{"cutout": 0.25, "encoder_isotropic": false, "encoder_norm": "layernorm_no_bias", "encoder_experts_per_token": 1, "encoder_shared_expert": false, "encoder_kernel_size": 3, "decoder_layers": 12, "decoder_positions": "sincos", "learning_rate": 0.0012, "beta1": 0.9, "epochs": 8.7, "final_lr_fraction": 0.05, "warmup_steps": 330}
Rows from block 7 of the image encoder of a small encoder-decoder image transcriber, named by matrix and row number. Rows with one number within an expert belong to one neuron, the router's apart. Each number is 500 + 25 x the weight over its row's rms, rounded and kept within 0 to 999. All counts start at 0. Numbers have three digits each.
After each expert's rows are labels from the 100 images, of 14848, where the router gives the expert most weight on average: "peak on" is the class under the peak. Only what is clearly more common there than usual is listed. The data: analogue clock faces.
# router: router (encoder.blocks.7.mlp.router.weight, 16x128), inputs 0-63
# up: expert up (encoder.blocks.7.mlp.up, 16x256x128), inputs 0-63
# down: expert down (encoder.blocks.7.mlp.down, 16x128x256, transposed), outputs 0-63

# expert 0
router.0:535462468501512486530487496504506447516500473493492496492517487469547532486503464477479504491502499519529466502501497467470526504494479501533524514501534504481473522476480528527501495536525478
up.0:494550512482513524504490539505522513526486489473462473473526506458506502508473529524515520509464470524492502527507479525519489531527518474514489493510511508504521471524500504497468548482535461
down.0:477467537528497535518519507495499529510464484470494508490533514465451472499490496503490505504540504516484499566542476508489531528491466507484521454573535518496494512491494488510520564473500453
up.1:491510492459489541469475482476507484503528515533498496459501489520508474526502525518494453483529458542498533514528490527507500521544508503482425497523470487500492484494495499527482543473463552
down.1:500458442479478456481533561506487505508495505495478495508509502499489436494483512478518554460532487536492498506529491467471477524486481500489508519492505506521518543491496504531477491478481504
up.2:500494508536516500530479484496543500487439486537481506519475495482495479479485480536536500526534545495507475481481487500474512532507499490522530463473467508508464511524542479472491518455528474
down.2:460502505484503501494460461470468482500520479555492485477463508531505545466496547529489515510487489451471533524519536501519506496498491487455458480496486509527532492498543532508502499522518520
up.3:491503537515510495468528521494494487498503490492506496516475523496463458494479520515516547518478489499471496505511488520519501480474546456527515496470457489459511514513492489430521519484523463
down.3:494476500499476501555488532486512526528481496513466543479496538490524514482466525507454500487504551493469454493522454504513492510510521450467524528480462460515488511539504509496521456497520548
up.4:478525530562497506497459496503487493472500533518493522476469502512447504472472504524478472473519461519496524549521498502499504534526517490480498488482470510556505476479508510528532536522490510
down.4:482497524527531542511480488472492496473528530486524523482455539482506508502499520553493534532451541494454504502555507521497512534507523491488500529486489510488469483484531514501501483446507501
up.5:499480489516484497510535489478516510487480536522500498551486468546482535478472520526475472468535463554492521486467505525517528498540529462492477527507418501507565472498503493455496518480495518
down.5:534498505486536550486525530499546512502501522486531502488459503474495491488521518527493516484523494503486530516535493576514507492487499485466544508464502516526504481477502472476532466476478419
up.6:481448448490524490522497470544455471499479495516536506476503493503534495477519502481506520494503490491548488500466555486527465534562487508520490483544506535513484487531510483472522493498461503
down.6:549519482469476466490506483480490457488530483497557502483502479503527500511523498490489489521523508488544486519458497540472478474553503493496512534526489482529493505561513469479470479507485506
peak on: backdrop

# expert 10
router.10:524475487524510461507526517501507511488498488513475513487517503458569519478458477466467503512532495542515500513490482509567515460458487529473477539526498510494485493493506519515514453508531479
up.0:532524538514501471508495515525488535483508547535495450464507524479494531476465506502506480533487502475499524485465469508503464492509519508477487514487432505489532494506517488503461507477465522
down.0:540503481475525463480491451446509510495519494444511469489530537492484526491517496512469483514517491530484481524460526501522522459528500481529487520446491497461480509532452489492505488538474492
up.1:501461540502473509565511487471471507498515447467478494497509467524490447527535540462498524517461532506518539458471503462480477470511475517473517517518497535517516505530472478513477507483512493
down.1:445500506514543501508486486496492476525485469450517479475554492514503492504504466451531514500517516508485466521461480500562504480448506521478432443519553492507524516516517500494479487526514517
up.2:478512541503512510581531499490502510522523471472511503479517475498525491492469515474471500532485496452488493514496506499507516520476479485498505525562441522527522517503475522478518469505511496
down.2:458521465502518543475490462495524494499520485497507462522468487524536498488506499531455486521501482513513491475491526516527513460475511496523463501521547492519514524497485504437529531553452522
up.3:494491552518483493493544471522489497554509486461513496544533500487489483501516522482488483478493474467475498522522477464460458533528461526555504463480507511500475521511485494467538496520517509
down.3:495532472525505532528435537526481507536481466458489475464505490540505471517486515535491526473473535488483522514539535498497466488477505483522479481486535528522522519484525484496499525505524508
up.4:523496499492550474517518524471478449510470510529443488472496474468464505485464498481519482539476514503513477528451522486477518474510542537487525477472463507500527504501485516481498518506503488
down.4:475518492481527462456482494503458528498465507510528476486481563510489524455502467501501475526527529521479504469503506549535510537549496507468473564470495493458498517499488524502493495515527503
up.5:502474512525485503518504465456520477495522478458496513535481531477508485456495539508540486545502540504497528462481491506499498522564482530484536514494487507477553514499505445521515499484500500
down.5:475512495510523476498514447475520526501512473536484543497510498507505478475482459478497472494511503526525474523446509493505492477497498484543462481508561491465503495508491517483520528564514523
up.6:519482490495527497550521506502496486489515475483488482467560478483468501518484515503516458536527541465460466510531508507485515457510488468494514533516479486509501493509553461458567518494460472
down.6:469548461514493501467452522486506496528464538534479515473502546492513501481513460526485472504476467477507513465507488532507561493529517528508485513496493465481508512481453504489525498507521449
peak on: backdrop

# expert 12
router.12:492502541475487491505485526524506518509497479457469453469508528505447528545473508469523547523545540492495534518474503497518497517476541492535515504502503544451525531498502500468470530460447491
up.0:493526515512503525493502514512454513512470506497486512489501500462492489559512549535506505522500491489478492530498569485437445520492507479482499471502524510481509482446502511528483493476499474
down.0:493463548544496537504527518449492501490537493480513529531506509542502518502514498525490497489500505489513481473458482477463481525467461515465523501521504505467459496476523457504517514530483474
up.1:489500498486500497489498474466532480510541480505500522458496507504512484522505493553514500532461513534522484443486469492505450473499448516517483517512474483486442511495552475489511513490489519
down.1:477506469489563508492521487507526510514494507507514479453470537486530498514472510461459494516506490476448517520463469549507568453500560526501487513514515483480519523491495501497504473520496476
up.2:514509513484474458519512483531488503522541503494483541483504531484507488453537489488493544503514473501523467491531512466520426472498474527486518507505504504505525447519457495489507475478503525
down.2:510531474507497507524463489536480480518472482514491469446509513517537460519516489468432517420457492482460479474512496541493541495508501476532533458534485518544487493462515533496500527461502496
up.3:499468521487474562507543505476501528502506483495456535448497505511492517548513482481506497502495515505536527481473490489542458486541462480520518523518472488491524527497545477484514504501521473
down.3:470488495510554479504562497513514501473470514492526522487549530464485475515477507461506493487512531508500528507479499546502519495508539534468492516508561512493494540513473457456478485508486533
up.4:473495517477509529468551496539520459523546503499521500504467492476496517503539507483455505524491487497485472478497503475523464485521507516475506509468447485526471515496542502497543499502503550
down.4:493488485522500502530469551527448471495497527482474513480504521508545478556482482458454489484502491504452484528479520547481534475479529510499503523513494467484510519490526468483497491517498451
up.5:509517472524498466540481495478489495552511519493497510455514463502478475476485489522525491514532518513460491493471531508508551496518513471470449531502526527507487516482538481457513508478486501
down.5:527494486495491439469518511489509465483489508483483507491491501541506483481517541504498502495542488502505496510518501504486539485502515495540513514515542494537520490543503498502517471512536468
up.6:499496524487525542539505487497475484505489454510492514486492533479525486552498517490487506533542476518505521529494535496462478481480491482508455514532531495454514462468515528522479533484507507
down.6:507513499548473511502524481477474523476510515514476539509518500503494477484524489502478482476554538495543492464462497475464498522440513502499508492513512523554482506452521464538488524488460481
peak on: face

# expert 15
router.15:488535503514510495490480466504483520537500517476558478480506485534497504501474523532498487474449547446465530501505507466545493514482468498511467497487492461536503475450509507452468535485484520
up.0:479506492531483514476550509514479473509532529487463525476495553480520490464501488473484507518459490514516511478517491480528488479460476525517508477509477521507498508495497518479483532494504506
down.0:542538455509496496479484474485519506533558503466557466480482495489506503505507531531495511467460548460499486505498499475503516508517517521483489503536464475485534503496523486482493514530545509
up.1:505506500504493465486490519474436463505467536526525535487490545516503461514485485523503489540557498481469478468490538517503491518555476502483488483486504559474507474495524489518545476528489470
down.1:527538491506480460496566539513459510470510503478483493467548494494515469506497481501481479516511511535503473532484465509524533503506494488490498507477530528530445529507518439509483525448473485
up.2:496494513496465483481519526496541511470463532582532497500504492498480500501476527538533487481499507509468514506509496511529516499523568471529487482507465523443505513503506506505491491472480475
down.2:493500454451500476465547529524501499491521478470499484487540523461447483496480454511477506476483529496503501511523458511554475467511500485502505471443532500558467507514504502476491503482499534
up.3:516492464544508509494540524515548495477512538496504503554500525551484503449466476497484483519522546527517471508481468522492488457486478497529503501502485497502492479511534507508502499525478473
down.3:507528519490492497495546512511508522523528479494511489497496510486509473475494493555483452495517514489506479468519491516520470506436502543501506474502517521486434552445501520503468542470508523
up.4:479500526480500497506512545488493465507496481450464510482550521525548462493476501460492496559513520473488508507503494503459491497469446526467464502520475511504504485466509495486515485534473508
down.4:489564510574434498500479533502496484483531528482545478525504507475514448518496457475511506546482509480464488486495522528484538511507481500502485458535527512453483561463472456499501528517502499
up.5:452480499521490505503493503464485556510464482470483508487498437525510501525500515522508510467501513481458487501470499555468485501527530461506505542521530501501518497494493526488503518504505499
down.5:472500533474530520476468504497463492477512493512489513545468523483480514524527526482509525509495494527517507485462447544517495482504532455501507536494491511546468481530484515481458500499491551
up.6:473502480507523506433517506511527479475477509521499516500501447505547519498504506507484472518493498520475505496525516504514495454555532500509504528494485491495490496487512503527571505505492484
down.6:455471491470516526547484491497522467536469506498489511513441516492487486518515540542491524528484509480491500472542499498490496492509533463532471504457500474539535504508531495472518478478467537
peak on: face

# expert 3
router.3:521512478495503458506495525508494487484504488471489507479475479510544525492482450446475499425513490521513502540496500499518510480461508511505504483550552469492479514505504523505488485520530495
up.0:494502526534493503471515520476506562494509498487521483529463511463505510529521501493445489462546471504467519512491478533490524531448524478482466515489523494489452550462464502453512514483542470
down.0:528492474500541450473498480510485501475549466477506504492520463476487520518515499492545515508516511523572526535483508447522491516447497535496460505511505506531540526469525456523511479501479498
up.1:479515517516494485520476465510474522494494509577499446548460465520453523485503516487510498482526479498457497471490482491521484521524515499554530497416476462528528529496489496441508498493508492
down.1:513494503489488518483505530501526519481492458516476515512497471529544513522523530431537477544506486527527511482525479469450472524552469505490485499518523526527490496508480530505490528462462505
up.2:514517489484494498529512515501512473483509541553504463515492493507460499551530522531523496510467447497469513482517462460533462503519499493466495489508473525534497484482490480508468506530509498
down.2:469494516489513541533531496490514491502473486533455489522531499568483516505528552470470518456503505453473498514508509499508470507501446530521518476501464507473467471517511551473556532483521512
up.3:471514474502494502487518474485494474498513485486474523473500482544502478433497506491474504535508522477518470523469497539515504469512481528486569487513505507518521464555491488476465502496501546
down.3:491527520483495499521496525475490464522493505526492519525486501486538547474495478486453477500492523461536495403477475518524495540516514481488516484462484520471478516480504500505431480517517498
up.4:529525564502446504543513451525486518503498511524451487550488481475465483516501543535548512510465487488473510502506467512520504525479497512528524501467497463521499499512509484523489479474460506
down.4:493459484511485510465501528487528512497455528547480514517476489495538488539463533469470458520501488475475533477501470455463516514540488536499497476514473495501487480496440497452513510483494490
up.5:479508503481520459512498491541474546507512490522493486529501521526447491497495491476517525494490489466467487523514503524512513513512539481549528442486485496532484498474487484466483481528539511
down.5:505503558510457495455473497485494545454484516502522503518533536499516505517536511475520447479506543514483536483486482495501495527515486500512513483529450536486479461494461464540490506495500467
up.6:488508502560497473498498516513445457515525525525513489509528503484485507483502474512513485463508474471456469533517495522507494498490517522549498476504504442506474522462513474464459538539510474
down.6:492496524488510474459500494492506535495477491505514543498504498508501504524508491458510468444519529526515493536457467478524538531489488473495514472508505473507494513469454442513480513534533464
peak on: backdrop

# expert 6
router.6:520486481460519483535477529534481538488516500533479465518512515516505488474473508498494500563537530512518485478529486496516508488522515485509507471477451483514497496490509495520506479497455477
up.0:480544460496489511515453486528506507465483503492490500478493455524472511474542480507477455478500482496492487463507499509542506513507469481492453536501530501479485502473470548487530525482457501
down.0:505496496503520537490508478483534486468529495442489511459499545512515519524474541500470503532496456497465475528496522499499478498512491497507519486503511453479556496530520467499477451555488532
up.1:498538488532490529459425522536475485524500507492502502468513498497483464487496531506548468525502495496470503485504474497474515509500547547537495520474505466497520465512468501511487497502483468
down.1:468497531451513516526485497533521473501509475507498506518561505530473499511502459477514461508532516559503524529519487505547487513476526513457514509504502527472500533463479468467463547526509504
up.2:506574494517494523502462499573489526496522475491494494506499484482471455503475502485510467527496471472508512468482538463462486518514525540519514472447519498476493530478545535535496468502464504
down.2:504481521476537525522513527548485493504478539482484450516529517517504494501520497523529520489508505511483505533514489552513499489466493502506513497463512463461478522476461492440469517527514465
up.3:468507465530508524467473464514534494480478500488527541496523483538553545486536470524529495462458508509472513507504539515523488526497500492511496504505511496474523529480540549482549492523480469
down.3:450480488503520570536460496492489517538512535486488499528528504524532532509520467511461513483472516489502516531500510544467482511480488509485530516533494505482528494503530507535497488506534474
up.4:496544500545534493477455489485508471503496537477455469509486484511539524509479477488485466526537500531491509515530529519485508562516507495497459475482476507490551487511543495514489493485533480
down.4:490515506478547527478503519472492494504483498512503525487489554540509500516499496474457479541508538494461476519515485515488491498512479539465500474525491489470523479496503473483481476502476502
up.5:503485517503482484487504521525475511504504489478475478486489513533480474490535535503432526507502515502472492468529498525482490492537518519492533465512533522464504486547467509500458514499471498
down.5:492491502539468504514493505523483541492486473493520490496553503484492505533501452509554530466516505528465559539500502522536520483539524447519481489452499502505502508478492508468509505456465461
up.6:490513557518505509508462453540477461468499464454472451527469485511521509507463522503494487517484475509518500459517555461477506553520506528511480498491493493515535515492524519541528463464483484
down.6:497523524489508505485473475514480502505496469480495512465526523513496532534508504512471461497468525510487529501545488539491499511466498507495517472515473512482497467430498468472474504515489535
peak on: face

# expert 7
router.7:538534511509519548465507493451525480519505513479508512504505515499478504463489501494518504489498467512520478507527465564536521543432523507477451487548492519540467537515493520508505524549504477
up.0:526497527490501511476490484522442501516546552502523483512479494510477544496475479505496497532489494513508459508472469469501503547488505506544505488525490542445475507437532499488465491527494494
down.0:508532495532493489495489494500468509502504516503515483498496459470530490524474532540487514528487473475543502483503484519501515478536518491476512564513516495518516523537517486520467474531510497
up.1:493454496486460472503480490527551512494495508471552535485499513534476544472457526472546475536508493502496478479499532510488501467553490469475504500498492531479534486479490543491512529517472510
down.1:464437506527464507478513500506488539479474528507442504515518485526531490482491503480537523497511510485499509494453503476426448550492497489522531512503497485543520514511515506500520503495497466
up.2:527536488526512551549519499479437502453466513466494533491503487484512477489460510514490450530506498544547484517524525551462504502514502495502508505510530495460556444500523467516511486499506472
down.2:446520523478510488473479486463532479520488484466521452494488507493515477460485527506506496492495481508495467474461471500521519511517485488489500496496469442465539528512536510513490492490528502
up.3:555523462481511516509525489446516508488512474525491539490483529534524441497496497501520495509512502470563517480511466513524462475504475486495460489511498465544535511491552525501532530526492474
down.3:471539524496506489507490484522486468523518472489475493497502532480450449510517474467497465464537471499533492536466462495499544509488498487493477466526504468462522487492540498549489486529523486
up.4:456504514502467495490516461498507489523523502476492480502535520507496457460495486478502451512460509494455531487481499457504498495532520503518524501516511497554495535530527477529499539519508463
down.4:520513528520478480474473487476482493454501469503470543461489534433450510480445484505507476507468459526510521508504473500490488494536448484542532532501485527513449470500510490524497522490523502
up.5:517495509542522482524499499532472497466530470475520516506464528491508508439459469502467568503514490540475439521499489489457532491529501535523527473489532511474492475465504517487517517544529482
down.5:473521534531468515463457500479486477493503492526502504487478548497523540526486528510512520511438521458521462467487493544484490508529505476505496523461437464457494481483540519508502480529481500
up.6:495462524526543484487469470496510487534505479541491442505498537478530506499532514500535562491492469537507509487517515492510499468503503525500519485484474483502494550528457473524499532512522481
down.6:541520518509507534496507504506510492498523506531494514510493531458529503496506517534464438524475532517470530496542548483492519499497469500503475521518494548504471458447503481498495532482520502
peak on: backdrop

# expert 1
router.1:516494518503469514504477463474508505533538498526501479466483490510476512511516513543479524507493460512505502497468541488437468471473496508471527476479473524492481526506516460524450458460516552
up.0:505485490513478483521534493504510466526508490502533445486518476490481520523454516509508504486514519524468469516503497496501528489484482501468535487484518501486485478488520518503498506486498508
down.0:542494508513507495469490492491489473523520473497499467501540508447472494490463479523496519500462493491483528522521533510562533465491473497477491468488430454484506459496540498504492495497467521
up.1:549459503494534449519521510498548487504495490497450499527507496485518541482484505522524506491499507510422495516512491508494496552490534500504477479500478464555501487538525507490538505507506499
down.1:445486522465522507481552462535526498497514525493527519469470499455486479507519493531494492486475530535541483522529485572484507488503524513504522507454502497479493514517492483480532497510515485
up.2:491475528472450468519511503485517481496521544494533465501489449490527507513490495490482525479507503497479492549533510549514477504511522474511544492483505509533489491541541527491488504486466521
down.2:515507549499520506490508460484491490512556476485515469492546508467462503501476457526527504486488522526506530573528510479548501442477483488473476458509449481483491478516522501504500512530487547
up.3:498471549479475534491505501503464446521502517500530500493477449498496458549501503560515504470469496499452471469516535489514496503525487529495516492481500478453519492510482478499520483460492528
down.3:481558501540492456502462498491451479503522481501489495484490500503510514513431500509499526481469490491516476491485548509539497475509476506529496490504513470502464504480520528508459525514465524
up.4:509493484523495524440506489474505525512530493504549533476522460515533464532530504520480480477465534522462458506512497486519498510480494535537519501501503531452501547535462472464510522513501500
down.4:488525438543488467496455505498478522509504487505489460482502474523532492497448538474505551483540498479497464477491529503540501527505495510539499527512514514477534484519509518534449522549511483
up.5:543514523472472487522496502501527484480514484495485427505480442495486499530484510536467527492530497502500448520529517527482475485478527500491535460472499473511512507528478519547503506483488528
down.5:512537531539507463471465482486509494492519522511499520466465483521483514517488502481552494486456528517519508486509529491539518463470450537495485484492464464465470497537464469508471514498490517
up.6:476497490500478485486512506448494502514520497452501512485501470507516503476474486525525500486474517502475450528523500576524487513470493482487482479554449504528541514538547512482538510482517494
down.6:477509558486512521471465495513491526500510494508518499518515492468494491542449455489559503510572506531544475501527492504513490469505485514493508505467503499464470471541486465515489512522475476
peak on: face

# expert 4
router.4:473515523532486529508544514493501520475466508545504552497506509479487441524534514473524476487490517494520483501551467524479491486565493544484516551480529479483504467527521486512506519521527464
up.0:488531516543489510498501540523485484502504497475463462512506513443478475479491515501514519524522494492501533485520526532486525520502545487537488496508497490564505490522524451471521506525502467
down.0:473484477495512535500511517515500549518460510526509524512465486501518472504481514495469500491500496537450505498526496513467519495481478496532550532501518545516472502481472529478505553470469477
up.1:481487472524474526530521470545481471496472538529487488537485483524489514501503508498519498517463491502488472501522519487508506519493466528499501458459544525530509514458463485517504464535523525
down.1:453494534521458483517538468528471503520469535502494503505520471502513517507497494457503525509505465537492489516503540497507546502496487436520502485467471542487480500498493472503486506514416489
up.2:480532498512510468505505514501486513522491521475470515476473503438490490554478493472504484507527499495481467506497512538539517494516506501525481480538490501579478494476492533477495494526530482
down.2:484442469472521518498550506514520556508508513487509528518500515502499479513520513476454521510512476532472496531523493502461463497510493502468511497516522519521469524512462466482531517507519517
up.3:526491483523506509498486480514472513515497485491491524482492501453505546484490501508522527497481513502441493529465478514494514511519470491482502512535489536466480532493511534520514500479477480
down.3:512487496531497479494521500494517459500487529545486473494494494504546489509546481489472518459455502492475482491531512525473470485516495484457480514506518451524539524515522476456531469511536486
up.4:488472482511481496495521540507452486499503518490479500487521451509510484493469472551524528499464513527466499502503530509557510502501528475491472497479451508509526465461539514516503511538500475
down.4:501483456529473526482557505496535524537510518537508512526514455520495490487497496486500517495513501481526493457521498456463504507502487498508485526513507527522526570503450498482493494459484502
up.5:497470524477431525493514492471475496483528477489491531478470526542513502472518499486519493538498560515524499449532506483477471493500472472495483531493513496500492466484545482517524476523487501
down.5:525485532538458510544515504537443501488492526503437518485490504531524533497531474482472513495455490486478464530503530482444512518528479455518512494480462501508502466487540471502509523509509457
up.6:501477532499505512471528521510511493499515491513480499442522512427503486500510514519502471441493499486502510478511490451485485515504528534499500506521547553452502478491507472490500480483492491
down.6:511491503511486523523546529527511506469479432489492501543526528523542494463529462493502470495481500536518494525462498511499462503511525470477514469471527508522473513454513519524502486487467492
peak on: face

# expert 8
router.8:517469483471525477533489496478510520458487505486517527513501483527515543497532495495507485514462504483503524515503492499493474472507474463475469500539437523580563441515497492497477499514484484
up.0:511523499514500504493520487462506544493501471498493475560505464510508479508499492503500512500519481488497560496494495482452454476480481490519504522503521514486475535492501468503550475534493521
down.0:526531523514538560468492517509485487501525467510514511538547498517479502500493462501493494496468516472455553510485531500506471457486495521430485513513530533484491490525541523514509526483486536
up.1:502474483550496479491516469472507497476511426501518489483515478490523499482509481562504497477501488513512565488482464464481484445505484515468504516490493504497527502507526500472533491533498523
down.1:545498511519501519458489468476488512496488486494516491526539458487470505536474507461498509511470507512494540503485524442508492472503429540512518495511471453483502518508522465522458525512524493
up.2:458510527475442548512511508557474482550473496521523508533514475464486524511472507478460504519471472474475518522465484495524477531505489504491517487497521495499487522494507536492524480460487482
down.2:522509501490493528496481507515496479469489522491499500472447491490546513481492566488467473506525493465497527483497455475486507515483507493523508480488488493528517490517501560510519465514545546
up.3:451484499463512535507521494539467498512491520474551504496509474473467496503499543476454466494466524482485504518522509489500510456500452500472491507536513486497500489526491535444518471485517515
down.3:517484514520479470503458553500513500475462468511456521446513533468482497503535462471544463510499521452469505520492497499472481507504493486500468508474486524510517480510526522528513476494558500
up.4:445516502471508497468478473524460480495473513469507483492556484549541511511538483460482483468472495496511532501489530518505462502500509506578517483484532487480511511475542471520508516496475482
down.4:498481527474498470526493482522478466490456494521532483464477542525482516504502519484489505484505476521509547507533497541530526473490536441557473462470481510514538493549483498506484444540510505
up.5:502530527520510498491499480514526447502496490458502532508469479515524499554490488461512499486487487437491487513520504524513490459452520490484489465470513474513508510505517488483469475558516513
down.5:471534536513514516474529456507506488534481536531498490507515558473484501524516497529549494513501481540517488503482480529504537484470482486540466513508476521497500499457503509488513505517527504
up.6:500488489571541501512479484530554488518519510515478482486447484512487490443497522465518535508541484519495490500512463537546526508507486492462518500491484499524492513535500470494501539531475443
down.6:509491533494513485471520438510486531489511535469503492556490509549526510517485520505537476529554510496495493487472495505451444526507460509492519495544494513464477499494519519504492515504496482
peak on: face

# expert 9
router.9:529499483546464447458472509523490484462502495516503530520512476484533546490482448504486491498501491510505482513485474504505542491444472525529511509513486515443486495510468521504552495520517496
up.0:530474542488449512472509530512501501493510518470552520476501518497502475496469496528515533516483493487495478433502507549522496551470546491563524489530504500526548506525510474508505523483495512
down.0:449474475507476485463498478522503479484538480506468485525523521516468487459478519540559471543554535500501489517484525487523486487465501522514497559454467517463513482480476465530513491527453517
up.1:503493486506531492465498505491548501480472451470466530486483487472464504512555495508528497475503474508493532513487508551517498500472507459469477529515486525487492461524521497528496556502477485
down.1:449491476515457512525459491495434462519467488493456483477484533513520495475529530497516477491493520515485477484526513524524521504490478488526527482478503511509508472480516538543481502481521537
up.2:514550509479508499496495475522495508489538475519495470426495498461477466495503492521513504508483452514471489499484501514479486490531517532481519533535506492493498534524543462468466515499534502
down.2:516497536476539492476507498471503484523517486537505484508489548508445538538484503491492516527509527540514458487521500488506488433520496481511500491539461518563446461511490491503491486458510506
up.3:533529510504495461537503488480500475498508481524523529530487508514518520477483496545474518520519538492511505529521500444472512474482485537500484480480457463504486506493512525492578500500500545
down.3:444489484505517456490543498504547556505513523525498479522527472518546479469472455433525512500529523510544512477484492505491498507495532511473501534495536506467507518461490469503519520499486465
up.4:488510488472532503505528519507476512521519490474545462502520497483485452544496506516512534493490490518490468479525515507511517518493494515469500505568516480523516522531511478457450516524483530
down.4:526484494474512495462506539500514497500453496500492477490516508469508445459501534488442478501508521504471495476542506519474479477488525520571506495507498489536427467488513477489489514488477473
up.5:503520472497498535530495501483487478458517540473497493501430519533461500496490518519521514500478508524455508477495488463515510539482505512513505543459499516506493505514537477528501537461533477
down.5:511504552486516517522478499494494521465510499482480506496494513492525492532547551497466495513476491553471447517496503488500479481503478509467491501499480496511450512540480497463498517520485503
up.6:504497540538535511520472513497515487506514474546513477479473455466468520499527482509517443536512494481461440499494478508509567476499445524493476552518523494456518547482542491508529474492521494
down.6:435510507530472501508543495456504503495512528555465509490494505547521485509492462529488491533473512490478525458532529512480527492533503488508521515484506520502551498468487526540493517476507473
peak on: backdrop

# expert 2
router.2:506484465508518484478530533531474480479502535520520472503491500486541518502518490454442459504515518564487486524469459490521486485464512505536512522527533504491472515488476526494514465525540496
up.0:473471471506479508481502486487480498508502494490486550522475528465481488512498490468530469528522485466539491527523551536462524479485488469458514499551524526510508473502487491488478503509482495
down.0:466531507495513473512446456456478503526465462495515484504554528480539476527498485511456499496506507511517508533534524518533493495495484495501492462531484524482516461505519513501501493475475520
up.1:489471483540520509521522525547503443535472503483516501488520514494507483469497514460500524528487477459475490503481441491499528485477487520548547462536510491511490502505492477450523485506530507
down.1:546505452496495473475459525494505517508490490490472470482543501505501489478516499518469433535474533486473480456501455468499522518504504494501513540513548484554462514457524509518482487501446509
up.2:511514474513500517511544468486496514504516492459483522517533438503507511500498565534481475489504543483520506502518498531450498467533478466498477489493527478507539471482529513543515518495504484
down.2:461520514512503515508493478517514489456524565518495463530419477508525499541447526495531479504469468476480522502482509553463507496502470479492485517536446495488491498532503504486526520522484498
up.3:500500459541519550542524512514511463550529495503519479507489508486506462476507519456496503532474487484486516498492489471508517486483495511552550486501510510509489516502527503494494480505488542
down.3:535532436491474487495451516491488521497490449503537496441529499494526504515466502516459427512509505487498468481533489484490526517477519487500524516487519494523470507474533493520499462501482527
up.4:497520528439441513441450517494507495469501525482493492447474463482509500516534504492510497515488509530572490487522502506515526520484478509528525504494513503505498498511503475535487563496479481
down.4:496494481530525512517498511515496531541504526473430484531498509542481482476513532511510547470488503509507489522521498501533472470480469487523486490499529496464528521507499528480505512521542507
up.5:475506491492505427522569506522488498520487464504518548444488508553521507495502467503473490526531517498460484509487521516503489500528505479466503512491494499475543474513469507478485445521484491
down.5:478477511489545472483492513474479498492512507515578460522473510473548510470515534528448513465458537476504505515512497518472514501526482482483520484514507498489518491487532512513485472496469502
up.6:506541538530478550505490504500463429462531499481523497492459453525475464469508516490519472505502468500509455490466500523494491482502481499479561493493472495524528537506507486495506537489497510
down.6:485486482537475482507483505526479527498494468509505512477528527514506484511474519533512492479556441521491532543523508441502539506467466507512479507500493524539495495511516501475527500506503536
peak on: backdrop